A small segmentation model, trained from scratch.
Training: adamw at rate 0.002, 16500 steps, batches of 256.
Data: trained on larger renderings of crowded toy scenes, 46.7 epochs.
Rows from block 2 of a small segmentation model, named by matrix and row number. Rows with one number belong to one neuron. Each number is 128 + 32 x the weight over its row's rms, rounded and kept within 0 to 255. All counts start at 0. Numbers have three digits each.
Before each neuron's rows are labels from the 100 images, of 14848, where the neuron reaches its highest value: "top examples" is what is common among them; "lies over" is the class under the peak. Only what is clearly more common there than usual is listed. The data: larger renderings of crowded toy scenes. In brackets: how many of the 100, against the usual share in percent.
# fc1: MLP up (model.blocks.2.mlp.fc1.weight, 576x96), inputs 0-95
# fc2: MLP down (model.blocks.2.mlp.fc2.weight, 96x576, transposed), outputs 0-95

top examples: snowman (34 vs 12.8)
lies over: snowman (26 vs 0.5)
fc1.426:128070119127191143121116113130184083143160093086117145188090156181058124137187136189128133138136111108123136061174128115145108215130125125126119071166111181121120158141122160106115077124083147106100119152129118131108156117104063175081108099128083182139118108108178139120096146079092138125
fc2.426:121119079112144095128098137200141133191154101160182148100092172142180165119133035089143128160139125095090146072186134183139162130117123153126138161140104080113155111090143113130139131188126072167117062106148123131105098197109173124110083113123117142104137109159128149114149103120054167104

top examples: snowman (41 vs 12.8)
lies over: snowman (32 vs 0.5)
fc1.122:115160150124095119111133128121097139106116135131090115136094153207115134132116105126164124083098145108098099116080212119096123145137026087157164138049103168115130233103110095099132026122099075131102113118148151120133177096150148136145106124127097124125145151152170138123119147089137145127
fc2.122:130153125143108082119115104143155109098116138114102209124124130170129121089091025139155148157144095110153137145140173110133132122165165138177177182129089124109133064060137124131166145122114095117127095049078083124132121168137179192164125142121157172065150153093110121150100071140117108112

top examples: snowman (57 vs 12.8)
lies over: snowman (53 vs 0.5)
fc1.364:096093090177130125104125113085201095132137126139123133123108200042098127128130083149141175149130128160119125115235095147116145168151175142125143187175173120136138153149169123122133105127075097099097179123146113130127136085116073125096136103128135136150073041114095119087123146163129156098
fc2.364:160114136147173120144137133158151126121114146145109168135126146140161159074149141159123174092117128085122129113093121102117185113205065121128125152140141061123169141093134126152159134088074142138107075094127078124114121112097224152145100117080142157162126152124111052116035106165072138078

top examples: hammer (40 vs 12.1)
lies over: hammer (32 vs 0.2)
fc1.475:154123111130093139114137152131127118126144130150123123074077130068112133111178095145086097137148099131146161123130176164157129092081181108095134175113140112101097139123138126112210204103137092038179218081153110121143113155186143125120145090145094161126136091115136148082178122179118172161
fc2.475:096134159140069149109133164152173121150123079156170126115134115072176137160124191128129071165130077161099105078114147194132140131120134158130076151146143133065127124140075147112114169143162113116119145125135172155124132122117132114117071123105120130041099116081113103174199116119040095184

top examples: snowman (41 vs 12.8)
lies over: snowman (29 vs 0.5)
fc1.371:144086249094121084120148101130082117131110129121134113129167127161106171151141172119049108113153124130147139130192151123133132168186069123116099134071157081088118138157129142093105137132198149153125090111146161129142124186104067147136139074138109119151137190127166090098099154121159141171
fc2.371:128172165196150127136124144153113127116104143142102184098103162100148122111077153120131110124123133115106187136074189097115165116166125135130179176151132132171176115061107092167167126122076142143119088094157098108185117080110165192150074138107116149076106175134085100136099063134098186136

top examples: barrel (32 vs 12.7)
lies over: barrel (25 vs 0.7)
fc1.28:150108129142197140151122099158116138159067111074208156121119159128181133101113129151129166088145126116157148145131133144124110144098131119142103088152177105159120111111215144145156058130131128139099158099152082122205149111160094163124135129144115151209112073172162125104082212099095127115
fc2.28:162113132142155102129127115128149079101126154113115123072146113064120085122078174160134140037123120147133107158098112161131173182092118149090100102135161116112106138114092122177129212093129116094104113055102123121087158115121104148164116129070139129077135091110070147074150194175176160146

top examples: snowman (38 vs 12.8)
lies over: snowman (26 vs 0.5)
fc1.66:110082093134130080124104113101207125145131114116136092147160202024104157145141080161107171122134126138144142156187076094110141101118201139124136120202128145184132117162151113145133183121122157100105153128123111110109180116149105095098136155119125125152079059115091123085147176160149150159
fc2.66:123128126135135139145116129125108146110077180208064160108133142113136146125067064134114135133131129062159149143117103173091176151164109093129147169118110076117167114113104110127129067133152120175144089106113114110183151126116179152154096100152154138205091115200071102110069081112136120071

top examples: snowman (38 vs 12.8); car (36 vs 12.6)
lies over: snowman (31 vs 0.5)
fc1.388:108075100147215168102124108142138143148133133118189123162111099137079127129146081147106089156111079144185119073206192125140137191141165124126110105124126131068086152086162098122118089116148130089127135158123059129119091158093110132092177142186145153117072086133077139117143169132108107141
fc2.388:112075113115126097076080151161160124101111092185183130143164145142150095131087108146114143098175165088103141139134139145140199098192140203118138106101152033060122133103112105154105114046096140147100094093172095099162135115120136086165102163099097136145122154126110149142138135123135099079

top examples: snowman (36 vs 12.8)
lies over: snowman (26 vs 0.5)
fc1.103:138134077136143149087204115102123110135104112111122112109085111189086112128124087156193121132130099123135086117121166116096101106111076094158119128064113109152147145092162169126121188102102090146120153153145148155108100157112151114087161162139137135125140000104096109126125149148051131073
fc2.103:133131171146170113134163129182135144120137102144066208106128111094130146088102064162128121134136104093134111121115183154125151116169151116147193165167141149158162123123160148109120107074129103165103080093111105141165179160128166130142092131051117118139114077110068039113081066144107141096

top examples: barrel (60 vs 12.7); largest object: barrel (36 vs 6.6)
lies over: barrel (59 vs 0.7)
fc1.352:131139139107126123084073176174124088151140117094057101149130098059114114124119100196157183147120116137134064096185104108099133124150075137110162119093139080127131132140166109114071121117140110084138186162092157168138132149103142130092177115153133128190107115058132162132038145126123175132
fc2.352:132101147130125065110129155077148112111108125152132136152131149108113180140121133064152129134111154086104166123135138107112160065153093070098127180127157140111136113176101142092187092113082155121135208185170118162177147110139134144136061164099170058133152105222137110138100157105105136081